config.yaml
model: "multi-label audio tagger"
spec_augment: false
mlp_ratio: 4
fused_qkv: false
shared_expert: false
kernel_size: 9
lr: 0.0021
beta2: 0.99
epochs: 4.7
lr_schedule: "wsd"
warmup_steps: 70
Rows from block 9 of a small multi-label audio tagger, named by matrix and row number. Rows with one number within an expert belong to one neuron, the router's apart. Each number is 128 + 24 x the weight over its row's rms, rounded and kept within 0 to 255. All counts start at 0. Numbers have three digits each. After the name is the row's rms in percent of the matrix's.
Before each expert's rows are labels from the 100 clips, of 14976, where the router gives the expert most weight on average: "responds to" is what is common among them; "lies over" is the class under the peak. Only what is clearly more common there than usual is listed. The data: phrases spoken by 400 fixed synthetic voices.
# router: router (model.blocks.9.mlp.router.weight, 8x128), inputs 0-127
# up: expert up (model.blocks.9.mlp.up, 8x64x128), inputs 0-127
# down: expert down (model.blocks.9.mlp.down, 8x128x64, transposed), outputs 0-127

# expert 4
responds to: /ɔ/; reverberation; mains hum
lies over: /ɔ/
router.4 091:119117082111099141145123146132145135145126111106129108120097165166136144106113151130130124157095122096111101134185110106155081116146119165118111064162096130136138160089147113119114148133191124128126125095178136100124124147104137127107141140137146092100137184128124150130112184151137116123152068107163121120115151158128171133108114167122130082121155141171113132117110126149116135132143
up.12 113:163160129134103147095115139133132097132138147126204096107115144134091123119092179127162144095097133138093101127125167143101129105111132151157149106115123125127115114097138142120162142153131131158090135105122115090157119112123122174142103109088102164125128099144163099195112104135098138118135138121162113131113135110151078140128145080112129136198111110127158160119133139106125154123120
down.12 115:137137168137122139122122165130089125107121129103137113102173103137119106107074154132148125091116099146146144133148109140115122114126138086117137132140083171100104093140081109107127139122122141151117131092124129126144133177136063128115120108150125181142124130128108084165182120138105129163095169154075092147089132110139098131137128092126144125173116109113172170120133142162127130124115
up.13 112:115121142092127160121163101104157129118132117121158140132159130085194176136124156152089127124088134109111142117139112124150124094175143182106134116159098124176114124111171141104153134159135143130124128098132130150128142134086104131108142082149127116112111121137139135122141126126125181090140122107153084104091131117117088149107130125119099134167094163106184131162166082128133126139123
down.13 114:146155141144093094114117128132148144122146141130170175132169118121131109108154125142138095118132135130128158187158078130167117129092158099159135115158135146130130111102097157183102146107120098112096129100131150117138100126117138166119152086137139116093092154119108159114155131114123129145136110137180137144113116118078095133187133152168109155148092134120159118120116128132157142066139
up.14 087:088141129117115111151143105136167138111097157114146111110159149095161166156116142162117144118107154139155123104110146110119182103094138147107130175109139161109121103118116141114103125099124156098123177148115098122130162120114147121120111135116146109113063134148151114159141124158143165178119147101113104092134121102126110160118172182110087147147133122086152125113129118081106103164110
down.14 089:149108102144118123108145114135124194148117121098113101129129162178105095140127145147141127143068156177144156150143106154089159142086083128151128132110126154126105120117133125090078145124111156144098140130117094079109134128089110125120113131135135158137147167124113166149134134126126143107140122164165124117088141112085107145186129115092141131096127096128094123104150128121111166092153
up.15 076:100137115117134162133135117137112161120160127142141105109148152153153138159085125140109139118107156160138112090118151141127208140155112101136138199084145135138089116148100162129108108150137135124115138105088149083109145156128142150140124135112124129140146087133156132130120089108093137168110132166127124112126098103156100147138122107117135155129072119093153112191143128144140124110076
down.15 074:127159130117131150114105133106134143138092117118136136118131121119148127095107092103086104108086099111096096125145136141161128095162146127152121141157121153085117100140136128113137184117052144103121110169093138150147130072109110103118107099124148130164169100123063122143123135121139122161142149138091151126145118155166138130123113098156061147150126135153126124098087134130156111132109
up.16 115:100107114107105073111152102163122091123101161104133121136153135140149148180092116181177164097145164114137141093124158138075158125129115138105141172130162143133107098135147126136110127118146124108108149150110110117086164104116142142144161108099083136137080119123136098172118134141150144154093138151109139103138167099125096133116138143113124129157092101097145137132121155105109108164130
down.16 116:154148147168129134135108117099115180101168119133132148128134085157142148154133094110093168108076167123120160155111126093101121134128145137166117155132120135124090116130130146127085132154130181134114133111122101085184109100130093123108098106149152158149107099133120116075121137143136129177128120154128130135111136102124081090102126136100135148155151103132111146099156108115163163168130
up.17 089:168132141128148132110138078116126133071070170149153103132142177115101097127152128189135118107152141163154136136120145144143171127110161117149104165120158112129107114142107161134129100106106152162119155089096091129154157140119135114117119107169140103143146094139167147128142098121116166142123164135123114123100128109170114148183155128142143147138119102073126136141137158114108158135130
down.17 084:134154113139132092140130148150128109134131112140101132124125085107130126073104123110138098132102113108139147116105157155133100115109091158153121131132153062116157172108115141132149141145079117081155121143129179124122117121142137138108109146128164135134143146121109148077130165146137084124123146097086131102163130159118139123127190145169117089123158103161133159166189151118149146139154
up.18 104:077158082103141164087149126172142134082116101129180117120145155096150157162124135120121123087123151160130114108121162113106150118123107097131159146111088123135080129170118123147119124158092118147139129108113189112130168119065130128154126146126125132125123118119175102175133137146126168137138136151136115139136098092140076141142148148130082157122104114136107135124122115105116100144148
down.18 106:097122123103134125112152118128124146093125101105094102097154134108117132139150105127116151053115142119174136132135172159109118141112189111169109153138125122126101094137090126163116133156117144132109104108132106135104128139180100127132112099157129116161120108119128130118143177143160131167151122145125124145157133081151085136177130061094136130146142125161164137112149147114155090092130
up.19 115:124147142146118132097094137144108085150107115138113119126103120171135134106095133103158133135144120130120098086101105118133147088126177107087161141048148159159152145128141092150166111164131109135127131130131118129127140131133185120186156176121114115077136141116114113171140116123134116105115128129147115117127130062136136131071103134145140089139144107117142121143085126106139149163137
down.19 117:153124126150153130166124143136152143115106133162143126158079082172140098131142130146168102109136128129137084094119112134104140126148158117127156114093115146135141104131110128098126129160126125165119062110110123158131142143110142159154137145113090107123115123139121129110134080125079141101074166130082133191161106158115091098141141175151132107136112146153113128139148098099129139171160
up.20 069:153160108144159137155150084099126171160128135149100109114150110120130119132142107132102135117136136160161132108135151146090163150156142103120122181109117162115092099155144145098086080110121146115128156147084114114118172128105134156133108130129163144159141092153171098129125110165079175119157159131117134121100116108142087128113144143109137150116112104072151117161141117134142142147082
down.20 074:140137147110132157116135126165110123090117121121136145151172173104140124148114108140100166146110117080166157138105155113145167122138134135198171119125133160123153100131157113168154154109122088075127111153112111103139138112127105127134135076129142099147130127102098099108196109121113149149123110114134140151115128114141122140139138146140099126171089134153170116139147180110124183131131
up.21 092:122116145135125124143139120096174111133175099135138135118139147155149129092086095119123114145120101151084096098151121112092138093147129109154107161148143130149112144134157125118134134130149172136150172113130132170126165078159122129192148104168124123106121128114154108102124092100109108087115164203114145117140174108114116106109123100117171145162087113140123105124130115101116115140118
down.21 099:154154107165115087167144152109111147158107151113145114110093144142114088121142157121125080118096122159173148140122124124150150138095162139146123089167150149079125073093136114131115125130145149140112147114169092128116096159152108115106128089185131153113118153132132144113135154135067138138140123105113101156161119137124104160161142114084118124147118080143097139147170122128150132119109
up.22 103:102135141156140135081120088153108153111123087121152148144141144095157110161144136136169160073131164145171133127123113087114178177134102146109113186144140155095084138150121131114113118123142128116122149130081152121125142133151151157136092144113174140130114095170136162110165115119093175135113134117097135106112118123123117136114135162105135175106117106106132073120149119128104135131109
down.22 102:109127095094145106118141160130124150126098122119156113129099129076146146129092151162091166091070131135072166142119103111131137116127145131159139137102141118148099083120142089124152115159116159132134123133117114105120131084162092135158130132161113128149159157107102129172087156149167173160177172116133110122128168107138137102103112134118091162130126117143155131122133105135144089139147
up.23 091:109144130134124132103140089111131126112171151155179148143149149093112135140146155122127108114140116125107122123107129142102131145107144116132151155094164153129084092120141135090107123085131134145090163115086140115122152135098143194133157117124144103111108093173161150112171128117141160138135158137106116129161149116150104173152161108091112168099068155093142125142098161119157111109103
down.23 100:141157120144134111120090143122144132153122122143125144137098094155145118156154146117108116103152073105109153138096116094120098150147110126108162168120129130107156101107127115133092134175108137102069102105093128151086124114155139142166159101116138094172091134156138115123170139117136114099094139104115160140175111104136114104168148117104130169129143130149204145145114151148149132133105

# expert 1
responds to: /ɑ/; pink noise; thin (high-pass)
lies over: /t/
router.1 090:101108106133090122131133117142101177157173131132089142123144141143136182125136113098131094116127122162100117097116124139148121096130117155140142084164136105115095128124140112115149148099147103097165108096094140171100092144148149152140136112060136146081104141103114133098175180102132124131104105093147121123153154149172165124114106122110128096154121130142139141105090137139125080131129
up.12 142:103143144153155120129110107139094144135166079135110110123112117095156140116128112124110110126093114167164119120084125140134164119158163155152168151148136103117168141110124145134099102135135110135120121102093090173176118119122155116140106114108127093129143087131143130099152122109132149133145135139171100116111176113183179121121141095097109113141135131105156116144115089106166095196129
down.12 128:126113130116111135125148124113163098106118118126119121127116130122168114133155126086084120146110192148181123112171104124129115150112131112176101139108133147122117121122128157128178098148146155161145112141102156157186141127108136097142124110168113125092132124122096124131115145137150167182123129156174136156105068104094110147119108128148114136127085099121088183103121105124132149095119
up.13 094:105149158164137131134157150116126145113116107123168092137133138126122147139125149149115133098131133141152096120123137073080149169121158103115142211118118152131117116140119135102069094147103132129117139127131137108146165093085150127138103153170163109147138098114141088144099080151120159133107137153121159155088104145143105141145126139167144179148141153095110120170152118108119152131112
down.13 091:125112126127099109144170153165143126106130119100144148112159135162141110129117155124141147125154097150121136125144128139089127104156126157093181164122116174137099169143161150089123095145084110097121123141136091112139155109118165109149134126098092155071121128147150125154084132120118119132100070151101153120086153105148108127146135128154102112071112161142133118121154116158111082102110
up.14 122:159134152152124173146145103138119166092119118081085134157150146095145155117147136101120108141121171114150144132181079114129114162134108092123084122144098113109134127107117149141121113121140111150145161142096143118129120110112162160125139108166177124108123117143117125101173127139121122079121148170107113138118117123118133125163105162168142141158097118079108116103088099140085173148098
down.14 119:134126133123153128135166140154124150078091131092141158175127121110131161141119123128138112112133128116152112081148087086126116200114128122125134181101110126102134113160137139132117113164134132146104109141073165088145123150124137107095135136154169142129128086092119117166178142131128123139127155152101132163124084164139096127143150135097124094128107069132150108140155111150092121148118
up.15 096:127096114137141094131114135144149127172150103154112129098161128107139132146123142160115115114152138131163109132143108138140140129110167132102184177130122171162073117109094131102120131136098142126081183180157105145097156128136112167151104122172087141150143121101103141117090112149105147135125174165116122122100166118111145115128132163152092162118100144102094084145122128126148128128127
down.15 102:123106116154114128090172131126147135123142123183074147094146111109107121123108126131149108133112115140130138079115148135153135143086142104113105148135109184104110170118136155159158187152062144115141135153122115130133142105157114125104111161145098091127107154157094119157099138130092117131141165097103145099124069115091149149129159149138128131149133106153111155109123094103116143138162
up.16 089:130119078111148089148111130179092135124159116144145107118132123152111112176096130152151105157112106133170117121144099119119150124113149089135164145101120163117133145094120147098109132143112149136091184148160106141150136153106144135145108126138115066165098138110100145148098117180117167117148147130134115102133141139133151127203138128134104163123143159127090102155147091140110123130093
down.16 090:152099123081124114162122087100196143105141149146112114144129111131150096098146144124110129135107160119154158105177124105113104129083150167164105127139142136090100152141078125146150164119116168129158082130111098113123110105106163113133111159142151107171116144112098101137140131112168182129118145088158132108087091141137116122176149094140138142136113126136136156116106115128118139110134
up.17 092:158131144152137137153156131152134089094097116136129102142166146112173127111153129142087164160102152104117109140133159145097132121138164091107089132130084166108136147110127160089067128129102138097078117143108107121099177159143157114107140120145146101132154131148113083115106098128115138104143145150120134157117160109128145129143100119105175176107088159121094084129114136143128148113118
down.17 095:114154114135093113153151148136173109107121151127124134178118100155129118118120131108128141101134136117148117116133095118123187120116174107101136133138097150138099167154140077150073114165129121142152119125147104124161125136083106123138173132181101149117091144147148124145155132112128145139146120120143072128103117088116131133158178128166105164153089145143130186109139100120139102131163
up.18 113:119150157142100121133109140131107136079116109077112126113114146086140145125129124139133112133094119161124124091106099118145167083148155136104140153135156092108165115085129164118083137132117101107129139111110074156162124124137160161158136129121170095109128099124120123126154131168087147133121151155138120106152176086125175139113139136131108132142131151114134176125102080112144128198132
down.18 111:123166096115108144119141158123155101089137147140149129154090120112153110147148125113078121140133146125160101136139122127110097158098131121165137127121139120098131094124134104128129127126153161141089089127125160146179142115088122138136119075146124124109111107123076128123138153164156133173136156148138163127139069105143104145167143119131113160104085092103059141154132158109155113081114
up.19 095:139107106091168127154159075150116124124131103118134161150121128133141076129148149121135155158084128142136084159146166120139179149104084098132118173098090169117142140085119134146137094166114146112121167089127120151171170127090115151161108116159149129149109103118130166090102129107129128100113163093113097105108117160138114129146113125140138124113141093137135118138146101153133104114152
down.19 095:126111119137126125147133121131163088186126135159129092107151153149144113103167091107110167118171111136130150138120158112137108141110177133118101133150137164139133153121142092157134136119115131108161124135137149149104101161135119099136107152144137133189134086092094110134127114085106162148142130108127112100064152133104117112133063141176149139108144163134177142099127135139143146094104
up.20 091:145169161144140135131154125169116164111076150119106132154157122130138105153155145128126111133123154095119114154155100094108143152098159113151095145123067145140145103106125134103107113118120141122129159149112124139164150129114144142148110091198145100102127109143136167107139092116173137117135148170122096119137096080110104152149091165145146170140106098089082155136132097131116121136122
down.20 093:111108135133166097154164088130119117108100147146127166161155140116103125154079139120150115122133128083141146110093081092142109178103113135102109127149115122159151143127107100108117135149105135157105109138127141067118076169141125100097134139163143163136138133112106108179145096126122134144114123170123136176139129158109115127104115118113155131124102101117141114123161157193086116128154
up.21 106:115126173153119136115139160119123148103097095122109165113143161107133126149101159135092115157138150125137133120168100154130095107106154086134161149123123159078116133090109128083119137161122118142095160153101133110202124149126179170143143126126135118132133117095138117128145139174116123130125123129112103127121176116099148197117137143159082118126101151112129127139162095105088105106118
down.21 112:105118112104122134129152104154126109086126145139131143154124131141118120127104132071105088113115104102141133063165129089144133200102106137143107145133147149107147117089142111162115108124097187136131079125106145089142095142145157163118112113114151139129120121104119104134181131138151129154113140117116129115162119171153132154130170113145105154157109124132161159168159110130106083155143
up.22 102:138141158167118106130139118084130122131130114166127133104146148146150111127143120166114176111109111125106133095106105128116124128137125147091137144084145137109132171115164173076141094140135180091111107145123090146114146106108162128135123118139123076133160110159116099121088138140141156099119131157128185161093147135167111119119102096142158156123153133102109082106128142119127197141110
down.22 115:122108110092146146172190111224132107114097143098118132147129114137156129126094156151107135116123121095088166087105095121117148113141118129147147142082111111095140115120142145111148152143131148135140111143104121098154127160101121112082111127149093126141119137176142117124114101103156153132130103140095087126141153100132094110168125136098125127123119116101157141143192151144138099114127
up.23 098:132138092123134159154162128178133097144118138139179080147113125126133080176103120144115164145116086117145128122126118097104117141144119162119141144138122113107172124096123162121109099119132162114066144138115120093133175099142106134134124131128115075167083127121095110129080096161133153093126117149138142137133130136150114147160143155175150157111116151116097129151114128131111096126071
down.23 101:129165104135115123114122166120145114097169119074119141136135137117144107148134135106120130133073110138151121093139116146114146108131141142074102118132141097100154135134134146154103145122146173102157088083108071176180140122109149130118136110136123116137129123149110116083162139173121127165092168120094151117133119102107149113188144156176128129095118113130089166126128093122154123107139

# expert 5
responds to: /ɪ/; dull voice; /v/; /ð/
lies over: /ɪ/
router.5 094:127125085163111106109118151121128163140143126094078106144132106134148140132142135121151090119123120111085071123155134148154149143147176173150142119151111162129117114148166133117105130108157102120111117124083121142144138107138107117163177156122153118090073154134118113142116152114088101173137117126141126163126121117142102082139184109146128088170132100116095108115105089105090123133132
up.0 079:140130176126158119113113061126117116122107122159149078109166140107113140104089105147139140120128157114113165106106142090079134140125111118143088117140141143121120142114121117100088136120149148111156144113133129122112142124092180144123111104127126095135163109142151155120156088185168165110119121093123113081122132115112145183102115165083153172145134147114143159134116160140107131139096
down.0 076:148186109111138133150122157124167142112149139102133159117144120095129164125149159141125105103090114120105129138101104107143089169111163132076124122137159099111112103109125153184142113181132119132143117147108142106154089101169098136108116159100129138115108131109144109175152171103125136165123122123122134122167139138195146133091121136121114118098081084119134117159178126136122114117132
up.1 085:136121161135164113134131115109113148079153079125118103096132129116161109083111111151118123162118117118157149112118158137120124119127115097129119142078125133134155169112139103090125093138118139128147174139114125117112114147137191160141115088121160093134110122120127127101123091184123129060163110074120081111141124141159143119109133193117122159140145091152152160122130131143113121152114
down.1 090:135150105097141121165122143118092137152097137111131167131104133115169131114152154136077097110106080133127084093163112083127091134094133112140136119124133131115139117115131095163153109116175157147160143160121154087111083142197130112139112163106154133086150106133134115154169123120156115099177127104112137116152141127169117118146106119143160133138135110117177152124144105155145154130136
up.2 078:138150132082153126143105076167130141121157127198143107122096140150108151116146117124166151095130129076113146099132116110102110118115090116124116128101103107133124140137126108114138101111118145112165126074145134117107127137128200154120109102112112125110136100157136137103127115175135182103144145140121093129138112113132123179084124144111128177108136138149176118152119175150092127141104
down.2 074:137122140129143108100123112136140152113100134124109180093092106147103148120115124173143128095167150123147136089099139134137116117113119120111122125125148110104144157116149064109133129131169124130156163151132137134130181118136162142107141129117098111143128127128166133181106087134126150104111079102076127146140051138175125177114100117152119110161150083114142129102129113115094096124108
up.3 094:167094124173124124132137132131115150122122113134135147096161161120136138101118092137142151154117153142114110099092145110154160124103121068158144121123119137119159136072105099103096116160108139118142148119129144099114137112104135164152160090109137113107121118088175154139174095156125156126150149099081094134122137152167115131105147152152100163110097133109169123148163128104098178127090
down.3 099:137118137112158096158104090130105134110089167110140134132152132188142149106142140172153120119119149105114088131101084104130132109143116155157130102170105107115145114097110121160117104112142156096104159104110133076135118152192149134133131097133171109101099106133164157133166112092151165148131124131159149150132161164133135122136124144191133136141118143120118105127133129174133162113098
up.4 121:141109170128127126146112088104112140139117110127121098139142107139145118099145094141128150108130156134139152137123119153087126121109106103102089158141130149146114164137106111124111045120161111130141144101091118107118143160114180163131135107134162126103106156157132149106150152136176144143115090134189104129122076108122107128101129198106121132136106104102158115087106159129133111103164
down.4 115:130121151124110127146089148085144118143126133137123141158153128142134124110133098118090129112097162138146161107170070129156097176154116137126098151158079123137144164101083130130121088141117147120101158109159166103125100116135073113120133141123135167127135138108119101126132133088137076168116108162159121134092109155103122129116107124140149134089134170099144110146113117133107175155182
up.5 111:102103114074127139146166088109135148102082130136134091073126171139107136132160159190155105108116136146164128132140164107094165117106123133122111116109148154096125150148118116101145111112146143104165105117175092091096116136118149101147137149143132137126110158123083117131139148159127154143136100109152164132157112103108105178108118133130126129196119117149106130109135104143152132092141
down.5 110:087147165147165144135104151123139110110121145121141109148092119131125168114081131105110147094070173159111123120102126145126121122129131138145109140123121088134131127146101118144130149161099101141161056122118142118101086150127104104165123112134144148132128136106156103116159201130148076141085122126141118114149189154139095112123122099117122071150104141127150157144142144107124128136151
up.6 113:090129103091154142115143075114088169100159110110157108130120117168127090110148149162115102191136141137161098134131136164093132157104148092150136120119134110121132139134105143137096110111102110157131152096106150125101117155112148142103101111148172141163125110128160138094156115109141148105128111135139087129163143162144162123113136136125196160138107116132146137124177101113151094091142
down.6 118:095147136106136114099089133107087115155181119146152135121118136105157160137105139131141150076071174135127147153058146118107138152078102098152094138111132136112119145133123108116113098159133095118159118150128123140116084128079126141123107101139149124129124171110153099140175161138150107164160127115147129113139124126154138102117123109067112085124137120151135147108136148154102132149157
up.7 103:126097122102133149160150078104082142115112086139125099116102146146115113082103141123101122168138161119161138139128127135113127162116146105169123113096077134136139122123137131103095101111120144158149127107111111127120156147112161162102105072156199149148144098121185167113156115111128156111139118125152101127127141165118168138128081120090165147120149102148136126143168125134108119120107
down.7 106:120135118101147105147097138110089116157134122128123142115141125095140165108111150124129131126093163129158135144064105124124118114072082096134148138101121138136142159151098097135104119152147106131167112146104129092154081148115134154093104130137146103121139165103123148144193124170168119127165130117102145092112127147128159119145112120102140119087147097184156168136141126177159121113151
up.8 082:106100089086136143139147089118127157113114121149150125120155114095107151130135124170150157179137103147159174087134155115105125133095086111108113186131122136105121127095115126137134100150159137135128159137128122148124150159132155151097112118112177079145125090148141167103149105156130155082132122109093104137140124168136125159144109122127171160128109120095177134145131106088093139157118
down.8 085:166149114180145081163156137142085164144136095165139162127095108176135114121140158155124168087146117140161103113113089140117128146136073149156090144110102113119145146152154103124089176107097135124162122174135097131162117146119129144088108139142126122125160144104091115123111108120139112127165138111085172110112116146137125139099125123105114107118173123145108107117145087115127130112133
up.9 099:126111113107151123153134097113093155138117117144142128106169148110103125089126131134120102102151135129111104086109141134118119144117125097156147133088116135163127164142099139128100075107093159122127189149131188118127145121145173141148155120112119088088115160142176191148105126158133122096138133084144116121126123138139146188102120177158090167142123110109103135121114132138093125125122
down.9 102:149126184127131105148136105125122122126092162150158163128175135143129160091138157130117127106082148149164133087103153145092079136132113130149113157126109084121160121110122131142088105132139160138129131142116108057146122136144113075124146105091164137120105123118091087139188116100174108161107128126130121143120119128154101170126127130152122151125127106090153099123156105142129105100123
up.10 092:152109099088136124121169088141153124137112108125142136104113179113138123134162137176134166147123138109125198119125181152100154097096081118125124114111153167130144106112095121099120088143113152118130194132125156120121140111097186144134109114130154118114109131092120123125112149175108160102116138081125137084113111109136130159103121168114124153134123121127129171126130108130089134150135
down.10 095:165126167120159125093157099164133120117086104147167106120123119141123144145079132131147183106100166173148158138118136134113156149097099128130104178103135140129108098140114134115102122119142119135150131152122118116168143128089155142172120125119168128108120113125152174158159161110151134124114123112096109087132156086097071147092085130104109111109159122096138115112101114134152139159110
up.11 070:131123165097154143107112070121102153121113105151176117103144165107121110091110152158158104155111143110157187128120120108096155145145067117132106131111157128126135139102111123110123106126114164131130138095140107127143143130130175142120116116141110113150151071150125138114154097138138144090123156127154116065125174144127167183100106123117153176104160150130140127121108146135152125126098
down.11 071:158114047122130116129139117112130089121088149106141117117138147105133148136109100129129132122094112150124103075097181084098139137123121139096087144120137124118135132144134112177127120155121161151161100138135141130083133094132115143158114137114101106126133137129149118136135134127185147137091105088138145156152103133121144138165081124138152121093087100158145144154183127174081137141117

# expert 7
responds to: /ɝ/; /u/; /aʊ/; /j/
lies over: /aʊ/; /u/
router.7 107:151117100116127121132092091093139130126128144142155110167114106125092095099128110136187116099151104094176132165134120085133105173099103090167135100121108087116122109114100141170130098112151156112127141123131135090119098118095145128098171133125122125100101157115145139100199092149113137115110122133120185119138118138131082167160164116153134133141117144151135129147116111115105153112141
up.12 133:131113171131140144100127133111114185134124110126136112150085133159146089121112127095084101117122127124140126149111101149166116110113129085117115167163125130137149116067125097156166133107153145137133164140113161143127118117158117106133142158097147119098134107131126146091162141150149172122132102118145165086149099100137104108141156162176145153175115102112119143148106065101107146096147
down.12 135:169138156128149127123171079136130127090097131122149140136109175113132129133103119141176104123116188143159124117158124133110147123104078100146097132119138129117128107137095160125155154118137088097147135113095148082123126139126179118144130127159171118074119120104132115152149124135115136125101144141117140125128115128100127134132099176114158103160091078123119130070112108156125195154129
up.13 121:138150120160090123157095120141103114121150158127146131150118091134122109113145081135130144111148138120129121147118090119138099151164114094139159125113073102163131070137128128140093124124070145106154156126139114165124159142145124147169145152115091098086100138120121104130138118109099093166160131179169151144151143087145108120101163137153078130142106121096113118171119158133130101123105
down.13 117:123108111152123136162107121155137080142150152161088051115126061152117083151139134134119155110143126116144148103152103137124119109134150165154150135098131130128127178166122113162079127111122122086158119100122123147162131141136151142115152137137104110119158158137105110099137089160127139116171155114121145116150141124108127126097147182159072125124113151136121107116117098165149148098109
up.14 076:096120134140123120116161133136120183100121100083073137118110138155159141181167123143094127123109118130100134096123127124159151100172145139113118173150105145133109149120162136078128129101078089143133132089100107171099139105130129122148122144108117103121120114191148127130109140113132159134125137163140081137110148069143133145110110130078128150126153116111149114090140128164145089125117
down.14 074:060107131149147118127124140127155113135126144157143156127119118076101178130095146097137122161108123067157127166154156117146119125130099137143152126159163103157129131178156107148147128102143117099139079103150128129132135136111164115130130128128097134090144170088076095153142143107112108148130117122102121118161111145127138127141131144129096084109122094148113155102089152121101083122172
up.15 117:135146119089129111167129128188094170149109089128095156154081123123121140113108128120125148118109120101101127129108104084128134089120102101100111122090125105158178121102126104114149147170127114123158112139115141152136100169092159141126104178103141092142182145126133154107127133140175113125142145111123124110130159140129122144148136169150124090087155123115170137141148127153135164183122
down.15 111:138125147149118115093089140134120161115158125092144138125130128125149092175130134125122116120106136152103122143097129126157130124157152158124137102177083145141152087120133147121145160150117122113068116108165126147080143113140098140157098141131158146157135179114107109127068173131073082141103121133128087125115129102117146103085149135103121143139157191129133143136121129121126165142175
up.16 109:114100121111126109111098175145110116127101154096119156111159157119175157135111129147135127092085130140109113139088155116176144106149138082166140125132161161091151098095173131170122142170110121124145124100129147111137112122130113105121168135101099135134108125111122153141111125063114122179170132103106127128114107129161106077125115127108115108157121142125110109153128174150156143167096
down.16 110:166107096142113131137119101134117124110108116095134114113134124134170105154133087154135129120095157113083079167094144125137115101105156133143130113114109148133139089144146134128117136157138122107102172135143155125108156120181127105109129151122106121133108108132191167108077171148184158140113159140106139134148177079133130095112095150125134144093119172129111122102116123139129155150078
up.17 097:139156144151103130092129158140132131127126151097131106086110104118186123151120114139125142138109115135064106092135141131133114063199121221136112128155094140086130134097158134116118151119142126117112135124103134132114167103167108103133150147097096122112156105158111125154128156144121133161133155102157148144108115088150148140095153126119126138156105118097120120119139122123129149124083
down.17 098:111130147146148165132136096108114114133115140112139136141174118145158129106106134155094132096126132111079096165103127152159128137170127172092145111126095113120129067118188104090139151130126126136114156191091099130151148131159111097130149149133163142167147085111129116144098127083141146132141133160144131138120150103184148119106114160125133142102096140091122107130133123096097101113097
up.18 091:140118133152105098144138111136098156148167131137103131108109105154175137148134143163112111114142147131107130144090176095100141130154151135087147170127141154126091127138150163100139120094129107090102139120135121151090116101162150120168078150147161164142139118164109158123073142081101126141147111114146117122107103116136109077093150181122116128132115102118144107119102135115157160133176
down.18 090:141105120111112111133083133145129122125127097094082120091179139124141150129138096156138118127105147175151146150146133131141153116133119136103145158154073166098137154129143134150116122142104105101070129155134081114085130114175116115134125147161141139130125104126169104137102140109108135179111156159109118131103114074140123130092146112146145136082122181143176112090125093138143168132133
up.19 081:117160134140102123106151086145128158097142124109101141101155159143181120171149134150115140162129151097060139148124116126122148119182120156126103153129116157119097128110134120089099130094132113141125141115097073182099170113128159143166096129141156122138168126148148124113113177087144125143127094124140112131079148106146126121156136151079139154118115122089130110111156140147112129118148
down.19 084:102161140127114114120142158129159114155136115107131137128103089146108104095117141093083125105108131164110123108109161149120145116119133144124152110123135104125113150151150076141114148148088157148119075162168111097128124133136120103135124149104103173115161154120144152084113130084134105183147123130134156109138116145183129149128165095162066119104146121144126132166181123109146088159120
up.20 093:124133151152142144132169164199149131136148076092099107117155119108150171123140174144129124165142127136091116159155130144110121091193133100139160146141107166097080144097181125123098108140100130121105136126103158127106160125164138119153117102134107135123147143166135131113119141123102166123105130128095128112082127079122149103110114137136128132141068107141144103130149116117126130128102
down.20 093:143146159103141164119130143107150112123134107129179140135169125083150158118105155147083137125110147159109114124118128130169141142116116133125167138130087128138111139127101143088133126127113126110122114160110133118140087151138090159164129085106151150127143108095126089121134185118124132176122155178127088116112162112211140136103128136130078115079082113133153127143136143147114136113153
up.21 069:132141137087115135078119115144139182143122089113130112089171142138166148172141133123125150132096132138090139115117132143111141069124177135131157125097114124162097139087161123092120152122097121184129129126122111137105176146158106099136088129125112111140122095172121140154082152133139145141161123129149116126109146065169141127135108148120089152160130112137120142118151105126115106174136
down.21 071:102104133107171164104155113120142065131120161142163137126133123090132185112130116134137145086097127123140077121112142110130124119120127133101132134101099132080095186147125141148188106114122145158118121157102112126155103080142148109130118157132094123133149130140155103140134154122176100168103136160135135166113164142129133114110136067136130120109142092162113128136149141134130109088091
up.22 135:095127133093117131092141110096091129132102150153086150104108138152123119138103116144146106133145120133134151096123112091112161141134138106162122111148110158170180117160100157121134128096090140139148135108107097136114123152082146123107137107156179118120112101111155091115137121122123139108140135189121096168110099146080129147115152098127166091154117163119158177165150134110117174152105
down.22 121:096111128149141126150157147140069119145106140129093129108124099130104120149152170144091162140119088127103130116112161113123105097159129170134122137109111125126136117162152118093138139109123148165122121147083121103130106118177099156081094162134129167150173154106146088142127150135133088141119140145102131125137178131126150101117156102160127090078150143124166154154184127109096129105123
up.23 093:096122151160139130124156139173120138151152107098087155090165151138135154117157177126131100165118105083122116143147127140106131112164164141153130161105090162120111163111166140070096162119111145149139115118111103119135158128149159123106100092135150152098141112127149115115142100126155142103118067181098128162122103115097139116147143140131121113141127138151132136125159106141094131152070
down.23 096:118144117125163125106105128105142103142091150143097117083192134140143112132130120085107110145110109120155117133115114142162150133110146109083136149128089148168137142169150156129138168117122120131109108184116092112166123148167038119062102149143137105115134114093158111126141141130158145118119116145101119124124151097148132106148102133151147126116137129105110118094125103120150120115183